A small contrastive image-text model, trained from scratch.
Model: 48-pixel images, encoder norm layernorm, encoder activation gelu, encoder patch size [6, 6], encoder layers 14, encoder width 320, text encoder width 256, text encoder layers 6, text encoder norm rmsnorm, text encoder activation gelu.
Data: trained on rendered rooms with furniture, 11.5 epochs.
Rows from block 4 of the image encoder of a small contrastive image-text model, named by matrix and row number. Rows with one number belong to one neuron. Each number is 128 + 32 x the weight over its row's rms, rounded and kept within 0 to 255. All counts start at 0. Numbers have three digits each. After the name is the row's rms in percent of the matrix's.
Before each neuron's rows are labels from the 100 images, of 14848, where the neuron reaches its highest value: "top examples" is what is common among them. Only what is clearly more common there than usual is listed. The data: rendered rooms with furniture. In brackets: how many of the 100.
# fc1: MLP up (encoder.blocks.4.mlp.fc1.weight, 960x320), inputs 107-213
# fc2: MLP down (encoder.blocks.4.mlp.fc2.weight, 320x960, transposed), outputs 107-213

top examples: green walls (29)
fc1.414 081:146116155090108108086187144102188161093178136092105096064119148151102156132148154115103149050157140106143178137129058103117096151086125057090154100108136090134122151180135169117173125102159137099156133100135119075153124132130109084085165202182142061136156198108156102105108137172125140114092142107123104131193147112150131
fc2.414 062:158093165096080191109111108176124080132161097103101086122185148069107135118179116045120152173097111106124101115111148139091084144143109111132133114125164184138163088098105116117139153125117055135114174092136097187089140165101141113178091115073116109153158106131123102133121107069124088130126137188102144121076131091122104

top examples: flower (50); barrel (34); largest object: flower (30); largest object: barrel (26)
fc1.567 094:131145108148101124061139128080108138067137185141133121105154211161127152107107121141148114128177100094130146126197144162126092142114187129145103156127159143101103156150126117181159107100187168118102118063093119082171104038111149165062115124110141099109149175095147164093183109176096106178106141192061157115122164144122124
fc2.567 127:108106031135136125182130107164137137076139179138143152069156124108191120124127078065132138091119114158092093087168117131137161109093178171154088163051135144133069099077141106093103125105153075123101122093125107173166128131125137120230083114081171152063134129106132130165158141109152096223141130157144141096104135172102165

top examples: flower (62); largest object: flower (39)
fc1.339 094:135130107099121086149114085108174162116149201092142099073121172149108135119066137092105108142138166134088147157204090118119152107117230129121142091115161121074133076115126083103107109074179101102120110071123156120105123125134162137115161167144123066178133113109117136065111129131122130156066149193135125080123096075099151
fc2.339 091:091132117134124135100156118119118108121085142135141123137077080125147102106143156146123094075092116112159128158178171144119120127132084121131136106110084088140098170123096175148166117145105072150128111139160147159142136155158140089089142145098146121142180065082068128124097092107129129193130136109136160137167119083176168

top examples: flower (54); count: four (42); barrel (37); largest object: flower (34)
fc1.12 096:121122089104141077103103141089153172146116202057136133077109167168071152087110124103125156127163164155130169128203100095085123126115176134109122106103180145088128108145112096119089104075154096100147037125119111097199136147104136105131138176144149082166104125099112147102142128169106145170013163191111167093116106126104111
fc2.12 072:121115129151131139121146123139123118127161128147138117132072112139139148132142152137128066081155135106159166120222169100153114100166085123138126099109084108179119118134147118124153137146127084133158167151149157130124131129148120135124171132149118119146180090049121150132103159139109127223154145081167134122164157121149142

top examples: ladder (46); flower (41); count: four (38)
fc1.701 112:145178099086116098075084119120177139120139168108097095107123127142129125127095077095131213127112125119147148213179100148094080186125080116083139074148079108117108165174118155126138128110170158135145120143145162123180155180144118137106144158089125111154176179151121097116130144129069069142103137103096113146173130156136164
fc2.701 115:103108106145096134111171096121115114162111045111124130161086070120117166122084098129129170136085118160127082080086159070136171137109090095061118107116090075117131120121148090165088100142113176046169097112103097126096202127127098121132138102116119136128184126111128132113043149148140131102134128120134152078150115174146127

top examples: sofa (39); barrel (34); arch (33); largest object: sofa (28)
fc1.593 084:127112059060134128092152132145156194087141162129073097074138143112123140073097156088114158074115179112114157138144160157100110124143150161107147156119130094093131110198121173119137067128169153118105111064151136076109193138116157089141154152130123046171106069109089100141095111132116133091109090169178133165189117090076136
fc2.593 061:153143112134140134131118023130140137093106157120121149147171107115090160131154105103118077128091133119156113134162128116139099107173123120119085194107114132117154111183164080124133133121127164137146104121047122077113200102126134182098204172032152127146145152057129122122118115111124133046126119083104115126147152142081072

top examples: lamp (44)
fc1.205 116:137087101070106088140094165113135147068124117154112073091112140097185116086110150068149124130178107104112132201182086137083120124096170153085152125117141074110149061109101128142133090104160146118111123103172174138173168116075121164066130132186092098144121161109120116120129127104116090118140103117125089139131105078124145
fc2.205 140:163065101151166168121128112127111054108134157129150125134127117099156123105173095205128070076116145164125131147175165118136209047147162162093099149102192065101153057064126135153096133082063089125130120161162116113191106160135170123167033079114169141060111081131112136146125091131156119066160104117121122130113091145119142

top examples: trophy (38)
fc1.618 090:069139115084146129071177108063120110117162139163107176116166129148095142111041078138104145083171114130137134129122108148115119173141172089174154138138104150183110154139105140136129165136189148101094133132118157145234121053102134120046150109149041076114119137129150113106161107161055107109130190189102160108165160125147124
fc2.618 101:124127162107147126104106101146082169132150122142086218103228121148126099128082138126137134134101116096159139196079105128166154070111117112220153111157148148132127123134091149136100137150134156143143130152131117119135108170135119086188110138075126177133111122083152098123199153097129153078168148149141074090110135126123131

top examples: trophy (40); largest object: trophy (27); black walls (26)
fc1.54 099:147117076119157129140158102137159166130057129107137105154191146159063164077059119091165140146119193114124109135162132139110093079103203131158156132096032120137092108107144137145128122155135128121140142076125136123117183158094201156173154117122123080163132103124079109092154139052143083139149108107110082098143123155139126
fc2.54 107:145134181172125160161114179110138095174133151150156129135182172133106117140178134115143073147125137109118112062076201095146171042162143119086113134169131108157096139138181170166118144158078136095133112125146147118074114110168120088152114084149153139085110083071119167144079129146200106138146147127197144128093164135116185

top examples: sofa (36)
fc1.591 106:173118074090140092107110100097138173148122146124092136132127125106141107112156101144050127151170127146138139154111130143107144181124083186087107114120085131077167133137074182104085092097127146166129103144181145092132134152170078084131135188115152091150129112196094067099096100175143150086143080187154130165166125119077185
fc2.591 123:134120124112107111135159096086122145068140181167174128096145116098144113154116097081141132120177143088148115110161195129149110149169106125150124196109125107124192141104136146078172143156106129115118185090124114094156142086156096129074088114076145119104125143200126115118141103095159166075134122080106109143164105141120115

top examples: ladder (42)
fc1.456 102:136135100094097127115155107084121165116079134087064109101110140118145097047123122137107152105136098099139111141088167055083167216077131139100105150136122108070132112121096127134054103121176100141114143147107117070152141206112075060153156122130091109149155165179081131103149046130114146140169074179145124126092070118090137
fc2.456 109:085139119133166122123166151124111026127139047173165109102059105133121135146167132134165152152122164120133177170023110146098077201162109147117148022105128114149146112076103196150134126084083143107112135140161139123159104137127133111115071104135084135097129138168132184165118115145174157104155116130163110162118105131122161

top examples: sofa (40); barrel (38); largest object: barrel (32); largest object: sofa (26)
fc1.502 100:078088057090110123101118122165138127080122130132175093079128151098085179151136160122149132160173129155088142148149138159118095117182168104172119146080172184147152103115109190137144123073127104152116113079142151086099133100148182102162129112147101075143131073136085101131175142078137109096166138169089166126139128082081121
fc2.502 121:147118170134124133097157116163102087160159152110081116150153146119117125157139085146102092130161151124170134115166165109101106093125132132126221162159169135131137155054113105171155194142061185104150142150122156105100128120140132071137056076086110142073117125103185136142126126166123139162140138082161129092117124084132065

top examples: lamp (81); largest object: lamp (41); count: four (39)
fc1.85 124:166129118102114079183154125098144158087108171141123170134134145064172136095118133066119103159128193100169134170146142146112082134126182128126098181111029076087172135121124189108092042148151113151121135126086095110153167153113152142083104149100101060144147147175117069107115132068138132086147032133144059114132116120108169
fc2.85 119:073149142142175142088181071116112097165126149089183164156081103146106118127127130194134169099165125136137133118130113129116159057178159130160141151150085101125153150149094122109111162120134156154141118154172140096076125151149127123125110170106101167148072137167124202197099090159115142096129115161118098123162124100159075

top examples: largest object: barrel (25)
fc1.536 086:131143062053097097091140111122115201054156115134085114092177147121167106139105104082098139106211128137101143210175147164114123138145147152106145118143132114144148153138089164152113127122155119090106136120147156124114154108107116091153182151089187124176135135116137073100113107111116105124126109163155134117147106090116159
fc2.536 051:138158116133185119131141128125136120139132133163124161127204153144089083123076060145135130132204127120117114079070173103096071023106157123099143127145115146100050162145128136131147143141144106184102080115073138121149088179129122115105121112083155134117125110104120099089159120106116133049107131142133134126139107128125143

top examples: sofa (44); barrel (34); largest object: sofa (34); largest object: barrel (25)
fc1.372 104:165063142139156103140153105129160183139134166117121122081098125124176120103155150134096137104154138171153090149169196104114139121102193150098133146143097091070197079120114124084159168088149075136156104081147134112163168156139078142139105128165161075149092061139123042128118151166148108078133121171116155105120148140125161
fc2.372 106:098114103120119125152155164128115086101095218092122074094068111103050150080145141159127134176165144092130141145244155174148171128216134128198090127115178130102130160086149101125101085118144162170126104138119134141112101084151132146115081094125113128079142127108108149093137155128105109136135090075134093128122080145129107

top examples: sofa (40); barrel (40); largest object: sofa (31); largest object: barrel (30)
fc1.668 096:101074118145132105098077113109142213127133189140082158091100127147143121113110181147081118074133111131108153124155137141096104053101117153071116078093112085081096116144104149079131109087160083141131082080108094139113078150114113075127163152128154104153137137153125105041095136109111130094097119147180194180175123160087179
fc2.668 090:130139155099149123115145156122116086149092142158157092113059173103113171079126129137085133118178129128088106116180083097130126143120155118127154207089164117100080108066093101166086123121120138118128163113140108178165042121126116143105051104112150123081121132062138118088153166100089087093055089138104108188095088139114154

top examples: window (100); green walls (32)
fc1.253 113:109094096131129113171146095136155165098188149158083092126104138132133090135056162082117161133125124111140156127165070128075128137059128126117116132142115138149145181152077186089158119067172119152059152104108149133133154123117149135144199176133150130141131081140140134107146078159154101150061139126132167126181129094084122
fc2.253 132:121128111093149131175096136140150127117192067096179107124134110095104189132145127107107158137144102120068153128066186118150100129124117118148100105089103162113134132139140134107134135116097061128146212117165119098126132119088104161150082130147091182141139134147087197112179211081127151157106113103121121119105118106090141

top examples: largest object: barrel (25)
fc1.673 080:188126148079154076081095137087183195125126118110103174134135162106189138114084164107147145145121150139057204192118158119119068166143186084076085133139119116138102138170108118151122060131162181104128148134156166147074155096152080128115171169150164091154138135111108139146119109152108100162130047127105120157173130091087127
fc2.673 053:155176122120134135141147104138140131129175166157129148139162127128106116172128162080131198139166171139120117197145122155143100109155138146123154100141120164163119137112108142095160131132114140077107198129085145106123145107124158111114163140187169124153114136094143101115162139120112161088135150073118157099131113111104154

top examples: green walls (50)
fc1.674 119:097097112138149103162154151103179145163126169175085127134108121153142072104117126149122119091098145143103173180190102155049086090177121162091143159106121099119138108160095118114170094106136183106101142128133155138058200148171132120081212191120214116139088138132128155099085085129141136139104161110110145102214108083096158
fc2.674 125:140098132155173108153130150144096099131112099147160080126110108114122184117151063145128130108113087161084143158083141142126120123102110111114075169153109117102159080051195150107151140113103098111158178144164099109163180140099113170121058083095058102085137148165112123180124167111172117103106128092080139097095123132120143

top examples: barrel (45); sofa (43); largest object: barrel (38); largest object: sofa (26)
fc1.275 073:172104098090158128104083109124184120136145123129153135119157142097157123142131133087085129161161106129080199148144115134051121174109134139135123117119162162155118145138118152075168113088135095158164147116165139144084186155082122188106188157143147134156153140095106143142140158118161116171102132135117167140155103130110155
fc2.275 043:166125115112255105127093036142131114125133123160143139158061141128113127118128201171121190099219111127104133190127155062133149096103185113114122084111111157138094188102124104138136119124147116170122177136096137086151072128117160182155121114098115136160146150083109046112122120108086134169127105127110144149112103108141055

top examples: sofa (39); largest object: sofa (25)
fc1.509 102:128120137032141107090135120092114178077139134164090163079120128089149142133080133113112104135181163159108148192182124160118130131099152103090086125117168126121132137162131144092097131095165119119135116132175149063111133117092112139107191188157126088201160146123150075119128153135129133085100080135098108166127098105132182
fc2.509 084:111148124147094128116162141117118099131175173255126200146227104164133107142101071114133116136131102116109118079170099125133093036096107127135160130129146129174156127108167241064139138152115102134132121128122132169113065147135129134098122134132102133075144106076151126132137132103096131094142152125149154186149174162151255

top examples: window (96); white walls (48)
fc1.41 100:204105091098123135114082147133165128097113092103092180142199127084149049114102110110133117090151194140137124170130108135087133112174149097173093109146168154095137146146089100159175160142137085113085092037144130080135158176163159221141178178150078118201128133172107066170127045108134124124089063105095097131146135105177167
fc2.41 087:123142159183075149130094115127117165148197083147117145137121112150076115169162149109124121143124129109139099115039065117151077157103059128112146035164112068160109106159171083141120158155116146102157135127095127148111122094144161141136127163127144145140132113141135164164064114124186145145137190024138104121098164130130076

top examples: barrel (68); largest object: barrel (64); sofa (37)
fc1.314 123:082077142112167096117141168086131135137140120092154180114124105133172118050176118153101163090175122184113124137161133164120137165139167139127126161139150103127157115150125113078152147110130122106145164140152128117149087159116097156102125148158108140170122059094131146067166150146123130073099154152123135137093158121150161
fc2.314 117:088103122108147105161117122098088137126115204159168083131141119121121147122141143100105102111118060120111118094244166170137153069151101122185105086109110144107111082104135204106102131107098068143149087087123105155125166145127086136157101143139079117137110096137110119126120134142147120116100118100160133176154119129153172

top examples: trophy (69); largest object: trophy (55)
fc1.675 092:104160088090155066094118163076133135109143192130119130101141205166116155059104125137126100072169080107114171130172128130099091101132229141171084154095125126115156133122131149102125119120195109106125092126170127094145166092082120141083166146164097087186142120118146142081157115115089122083132142144147139123113125149115119
fc2.675 071:101133126108137126141088115130099122112108145136147119141255204117119122137094154095097082097100126136137126112157119160165154000167102139148130078131097184132183119067130159113119111157073101145132114114139122112116098118131157128188052098116146149083097118179143122107179099141141153083149124094135131167150160130138136

top examples: chair (35)
fc1.638 128:177139114137131140136115120147138231144123146134102083119170119102170132094018127136170097147107051135143126138092193137110125151087100119102161124027097151102090126117109097124142109148099142140090136104129164135099162157105117092138196118094106117116129157135073115123156122119139084167121152130115096124152143106071124
fc2.638 128:097109143140107148125098186133123045104128076147144134150027106119124107146183189115110150122114137128176188160068095137149178191153110103126152123112126104133111132112128134134103166158126141092169109122151085123159109073126120114145120105141043117109157153126133108124096136126129137150170146149189101096113127168113158

top examples: flower (58); count: four (38); largest object: flower (36)
fc1.490 092:097143107132123125086125160135093177118156212139148142088146196145109157116107098135088120121122184129111119145203108081100148123130180168069088107104149106129147112151131119081141111131190109123149094091121065111124103102121149124150155158176185131140132122153115163117101122125135170181021148206115158136145130114109149
fc2.490 082:128136148111121144099128119124131141138095149144150115132070158136140153125125098137113138134167119141164127155226147085151151078121177144120127121141089125084032107087116179166113109119190100110137132133077098093180111130108148142138116107084135123066167122050113196104083118132120103231123105188189113130120122115128221

top examples: green walls (97)
fc1.348 090:141152153126115163091086102133151141130177141076099103104151147145129137112142128108104075091169109158143115176117113157146051149126128110093122119178142112158089185186113083144123119134174126126112052082141152069142093102154132081104170158146076093141200137089142099163136088146121060105120126129095107115189112113082106
fc2.348 085:115133150095112187149118145158118107128118143120135129074135114101157137116184070105124153138118123128149069097195106177146112108145136124202116140114190112118165078095127090168118127113174150085155131136090110192187139179133120161140106107117173134093131128156122142135179121112126094094118136196133143097081129122117099

top examples: largest object: barrel (27)
fc1.330 100:175140076138088092096114165067167157107121179128100086073139128152145140107084084104106162077113128111150138144167126173099065105129150121077165168120089090115112096145155163122143130085160158094173103100168062120177177151128129178097116123152137065168076187101083127139140134126106076167166126128098109081153075152152152
fc2.330 091:115097139139165111100111024114137151120126105180113126145107114110139081111116222129133147137151146138101105159156100092069163071097120129086117108111086098108175124135114118095140124146116161178133133119147089079085066144121154121142138122092115144111120156189096185129080168116146135094115129113135147166147097120136144

top examples: red walls (39); pink walls (29)
fc1.222 122:199112090097085116122093145093154180109108151154076097111171135121148131105121184159103111051095135127165108171176166124102085109124162088086158113123104084091153134132048179124101128103135111092124136147194150148176166150099134090122136116175156090152144111122130123079117116126087132131146105147055106165144114073133158
fc2.222 132:154120108122138123171126111109131104122104155124157100095132131102172126107103180141129093122168127147133119143176136118116176000134166117073128141107128070092146058078153103108097131121112107114141126125134103155171073150096145149165086114141120118072117081114119148105128138071164116074138116155128138195105109118143050

top examples: red walls (98)
fc1.68 086:108092135068110115113149096094106125128081116152142088102120143124221143153110105048122083165195162102120122211149136146155159182144184099096039131138110078135145091141154135128109131131147135183142120108150125110134126136102163190152183151139069153142138129087120116183122082153106099132163117138169136096112153117111097
fc2.68 096:120127088127100089139136116149090160143114141165188187052133082168143166071098127161140179178171117166132110079174160105206213032134132128119147172082161094107127081132186088169137113090073140144191082134109127111150100234125100170174112120115144112113141104115122109129110123114113126122119103109214122092156163080104146

top examples: green walls (25)
fc1.617 106:107097125121131095114145123150116168138171103120126115086121081179150173139119127113146088095126105153137145091106098098154159088109157088097150098120141105178123115151147105134113102080120105126168148164150183139127134120104070124194168168109120142238099094094154075128096092198156090106136126190155189168133174144124089
fc2.617 144:109114149181104147183126098160120151193151104084144129179107133172127125156164106128171150137165115145139123136060108109120157090055152138108155062188105127173096108169133106149160178124136116081108163158101140077124105121131154108164166160118127157150114121079170139117079139184147112121121155099174150086114149146142105

top examples: barrel (64); largest object: barrel (52)
fc1.543 114:148136134099112123179123144121069187078111118136124130135133140091180116081162150140105086074170099155149142136140125167152165107117173170164096095116151082140187112157095148068118113115161086044163119119092160134168114162112108154147160172158102091161132117139097113086166123123116111111150130128108126148148178107105169
fc2.543 097:130118131133086123125130202113124129154114209176172116114111177110150106148114196109108149111132121116132133106231163099106142036095124128092109076115126135102160167132145152106109116152142150139102098090114148134158098123131143099128124146126149146103119127117142107165118069136130134093085138130116118136144109100144136

top examples: count: four (43); barrel (40); largest object: barrel (25)
fc1.284 088:213090127094128085107137138058195172132126167156088119117155100151216086144064140145151075111096105061071132165164139139115107074102147069126139127157066117090214095160149127107127148103138074159125096089164119124145145160121062087142159143129125128199071058145097144087119167106130084165149111133112136127097115104142117
fc2.284 084:104133147109113152115128056163114131129138085147102107121154123070130134145182113119129064164113140132157142143106151061133136040172151136086129153136170078096136081144135163139101089096123072153146121086129123191132048136141101144109171162110094088178090103122150135205171166127146115107136126173190149142113111125135103

top examples: trophy (91); largest object: trophy (71)
fc1.696 099:119164097105176088150104135158133143133123114093137147121213197156144167080054178095133130094183135124121168170144145161095082108119152139144095134179104151188137112159112180145103077126178099112114102053156167124148155114084185150116148154137096088189146118138125114109154097164089137102099091193108131082180093117100142
fc2.696 075:111134137142165133110126141124106104139116094097114100154255244098096107159111132138153105109134116125105115089059138174129105088124087133100145102135098230106162097104134132122120132145055157098125104131106123112102176150103161127117051110115122140077122176157154119126205123115127144077098125085143133162115112113124181

top examples: count: four (40); sofa (34)
fc1.568 080:077142088133143117170164157174094178145149115090150118122115167121150161074091123146103125114143140149131144069061113104080096227117173097138107146124104133196091123152141141175139114098159120130116147150106122138176067099125116125158105108085118109149118144165060134161170157076120085146085151196088130158144119158077117
fc2.568 089:097122098114123123103133112145164101120085155171081125113133124117120114114127167096084146152136151154111177097147185112131157115093135091164158160084119147043141182076148138143070085079103157162120096061160097151114162126097105139136062152162106124062127176152156162078148084104143070166129100156140164142132077116118083

top examples: green walls (59)
fc1.656 083:122081107137144102077103116084159146202146177174084157142102104135123083079079175183107185099112135158109151074104161097068098144135154137129131093143163144143121118120071143068141124134147149088051123123124149169097137089172120117120135136170135144133086085165051129114131065108111118131116145154116200174131090144140154
fc2.656 087:122094124080154137129149111131110112079148148119072139124139148150158162130173171109117073127179129104124123105171110154116141138092153137108089217080129107166163164049134056113138069110059173144172164111101106156177107149171052150098018082170109104059087143103120091084136113142101098084098150085159130131128166120090107

top examples: trophy (54); largest object: trophy (41)
fc1.569 106:156158057059138108075133090188158148101130176092139174076183158091164116127139091135124075090167118139096184189149172144130128123131186095168129190102131138091110108149084195142126112050145054102064173062169156115130167126093130089118176143097155104137129115112171095114143105129105099140155071119110155092135096139089125
fc2.569 104:135105095114127105107127119148103145107151176154067152099215246140105138148101109102103148098119154140190191155158159078149083120120130110066125121134100146142082165107083123190102093075121148142126114155140153121085125127117131135133151163123137101119123126078124117118119130150134143062189142092122125155161092139089162

top examples: largest object: barrel (25)
fc1.364 094:171052153147133105094135119113114158092104148088134110132092115112089155153111147132103125180154131097120103144136129161077116135119167128151092121100081151071182111151122083091140128097161081206157062077204163110093123149138136149171175136141123089180125050155114131120165132144174172169124180157154124155091168101173154
fc2.364 112:109081091144198148124125099163104079132108169126133109123055084093121160152175133132139102150090104120133159088184137070124098125162116143084155172125170085144140120109137144079109158122126137193143116126148119157151105066153075104118086132117111133091120146108185149126101142124068121135183123127184151055084126136114082

top examples: barrel (42); trophy (42); largest object: barrel (32); largest object: trophy (25)
fc1.753 095:090125085058135061086060191113150140114104142086055138102190122178116138107121134092136163077146099114157177155123112178121095175171156165160087098156113116126121138159072139115110100132217080116092125116164129101162145094146160123097162184167145113143128150124080103096201068090121104103118110183147153117129116132097107
fc2.753 112:086133167111148140120116165136077165117118135169145150125222117070122181115084157098082119093116124122122127171075075185085088137117075095196133135099113109115133147142183146082153136158147197132198174094093084124100205163090129142132214178100124088151159191134144099102225196119136095093107149144132138142167156137162144

top examples: barrel (47); largest object: barrel (42); sofa (41); largest object: sofa (29)
fc1.89 104:167086120065122141110118144116095157083128154150125122080128147074189134151146144109102108130206140159110138161198180137103085113119139159109083142108144108122099100154155196103158125103120074127133149154102099113175109131128118175115134178173134090163108140112058125131128122132099093087139104119110130154141120063124153
fc2.89 094:178139088141094115142119102127151120118134132164127150103129164128154115151103116128132130132131149097110164160118087092131117060136100123055156061136131157138116147153145140114153157141179148144097114130109132139166111141106178130206190161163152154142182139105140113121098108102146137103132130110079139116134148127129097

top examples: count: four (38); arch (36)
fc1.767 097:145082081124141072186114164118152154128110152127175072119079111130153172095118151093084146148141171119077163180124073126094131186141120176136097142103122109159088116172128160114107105089166147160128116119188093103099161113116136118115135158203172132139111176136120064096193124092150135102068134133121155123149140053110141
fc2.767 093:135125150109177150099119092170108115124117125091110132210114172125117085130128090124127147188219161108128150153109129116099071134121124133118112123154129126100172190114105082155107076147136182223098122140109152128124101114116131090098120117128152138087100145067111114098111101064085145116132116109120092109177090162125033

top examples: count: four (38); lamp (35)
fc1.706 107:110106116074122078104119078099132171117173121157134163135206129118194158090081112098102074113190118121126123163146105174108087156167128122150126120131042115157085163149142159151167122139145119130155122112188083078105110091119125138121160132116134140130163139125158068078186162118108070072159086160138130188137140094154179
fc2.706 105:116115153143117148124114093157079073139123134195105181124235191129117087101142144128105197209159100117078145123127126101125058143116130110111160079136123148132052174113118151129127127128081201170084131118061107165098113150131157132109117155096065142078131169073110125111172127079130121117069136099118153127125118088109151

top examples: barrel (45); count: four (43); arch (38); sofa (37)
fc1.645 118:085119088095137116141127153073121173093182134134105126097116104144096103033146130101094140112102137151121155139139106070098065173142145092138097093127155147137124136159100153139149085116123095125094137120109105118149091151157142161179151154211141105171138152157103129114122120104165153099105126165114134157146127105116170
fc2.645 117:156135096119191151094133183165181122138139216160166062144112196124102165163127108086131117160105168157133148105128053013112121087134119150040130104130102110138076129136134201098121123125126131153145143098063141105137118065110162146092181168176170097107172103043093175138083103164081110186097098119150182136142125101118172

top examples: green walls (30)
fc1.610 107:054099101128161088140101135079143183101133090138117128106140114117124176075069150117105134127180142081109118086115107145129123140148163120114110126129053159150096112137129157093170105129202159175144128135181152141075139101107123127167137122125148157135087130122093113088164186101174059152102172137160112177102155069127122
fc2.610 111:129106160126214140071116109154088082122126168148069090180134168109162076091177211142098129182121104132131144157148114121082140133112139090110119096134164127131141171094091076135142141118094173148122149159136082140144045122134119138101103098162075146097102154081130174118136122142095126119115123120105122125056129100163085

top examples: flower (91); largest object: flower (48)
fc1.299 075:122145035115146136087153162112154185092142230075129134080132216117147111076126123116118125096122187151124157158187067099104155070130149181107142143139165140133100076158133151167101147118200115133127123055112158109134129098077083094087160148149176126126111110125149138072143103172154071169100120157174171114169125123074127
fc2.299 055:101153132131180129115155114136132124111139100147144101110094101116140137124121162110107093117145122149109143131167133145110125114144151134132121120093107166109090109038157157072148141129183078137183144131080127122232122099146121108128091042117139123081181106102110148116154187126108127210095137138133147149151158103173198

top examples: trophy (78); largest object: trophy (61)
fc1.711 081:115158081063158079088119122113134160111104165142122121069181168160158101091062145097151111129159083117102143139124176186080112143109174146135094176109079090147074133093147162100126138105142042171139117088156102099124160120112112100129164134114166132125136072118148119070137074123086071088096109153124140159114144126122123
fc2.711 060:170161149155163133139119154136130145156169127075111122159255210145034126137143189116141094163149156130135185225102130123147104087150110120099144000147125140131108150148141093108153139145165152142126126139039140092070174145139129137133151173136157147174150176059159140129138125125158115053115162101136146136181137119125109

top examples: green walls (31)
fc1.346 108:155121124129131143186164094122168194142091148160117143136156152102198086153137147082146107078093146155055189156157146124113114105100162128120133217144092109132109089151148152159129107122195134076071137134134141171101175123074189148055183167122164113156098150119117145154145077139161107138162094079121173126172044073093120
fc2.346 142:162107121153126150183139095155171085162153162135114128123107091135144150182143097171117080069119127138116167153208117142129172116118103113054125170134129077110115060106176144101095179114136110124173080136202141147156149139110085132151142056082086123091097097100185091146139140163131127113110163156138176089125106136156128

top examples: red walls (26)
fc1.61 097:150099124134167111112139168115173095154138140162126111074113144175170094121124149115119174125111155090078164162114143121125119137134151195117130145132112126120102146138113147182098151078121135043155131150153127149168169126134141149103195147156126101127113164185160119153100118169096117138053105083087142127139113117141111
fc2.61 098:094149137126110110116124142101122100158101052094126118133075135120162157110159103148133118171145099152127084101113145171167122112084162116129122126114147150079143194105119181170094104082095154130121095120064113116134144060137112104084075131167127117055183129103103163106122122105110076142154102148165156148061072109119126

top examples: largest object: barrel (27)
fc1.737 089:084116118077093132145148181106148139131131112116122113120141148140176123060108157123072070106162138168121122140120110144126092144162160130144064136087149129158188091143110067126129118168164091026133148126096168124127117134123065129111150157117161080166144097138099165061150120133089110124134068145161182061161154103133117
fc2.737 080:080142125140119102133125125100098113121118199105173102128111150106080113121101181098106197089188090131131124143251153174114112110156089126100130026131061136130152165139104170115117155131080123183106083107112128101139139096127157196155051127149111116084066151201110119172200112139155151146121149141146152086137113119131195

top examples: ladder (38)
fc1.83 091:125122123118134129114146137085154144121192129148143136098106131157112218119055127077148190123107170174060144166121077104095139150120093115165106126163117119105092192164166115192135092161142116147168040093136083103140183123092187171114170147155125122157182144139122142122147190132122121105085133163137152146125095091118151
fc2.83 064:075127132106103128146149152143087105121155108192150129136107168090074089118142236107121138077147146115145127093162072115119138185195103111204110159163146125138152107129107164093130121146140159042105108108142114136143240094137172112132117168122120143104092186045083128169111081122095127070100115150098127145127130116126201

top examples: largest object: barrel (28)
fc1.437 112:151089132129120089142182204101176142104090148118118101085112126095181089074173150111096117123198104126124136126121107140126132122156184109100150135121096081136173108135084128103110106130129090126143126164155155140128158151119085195110115166161137081150095059079108134043116109175103109117117093124119130146121104107164156
fc2.437 117:149168126137168116133096032099057105122124185163111145148069088160071132149121206161167096139123099095163124136226108121098156134150131105168113088132117103137109137112145119140111125094099150163117147144079134136115118085110101040117090088156068086115134159106126164125134097124170139129126152095119115187123120150118134

top examples: trophy (52); largest object: trophy (34)
fc1.75 100:144149084132105083075047140095139112131092123066107111040140130115106146168115090131141132074169213146124131138137148166150125141133177101174107190089113075130123163165108093156067132123172123094117104159116120092152136099085093139081156168150141129135120114109158087131163080193110083087106122125111156094117123134125123
fc2.75 099:176157152125114120105106196120206146142119171145164113126255184161107141140083144118151130097150166107140162147177136142106136039138165130118124089129078146136099130182140106179123120121151103088127112117089147119122102119126143127141220103165176138183076127079131137079136132121098155093131137136198136150126129111112136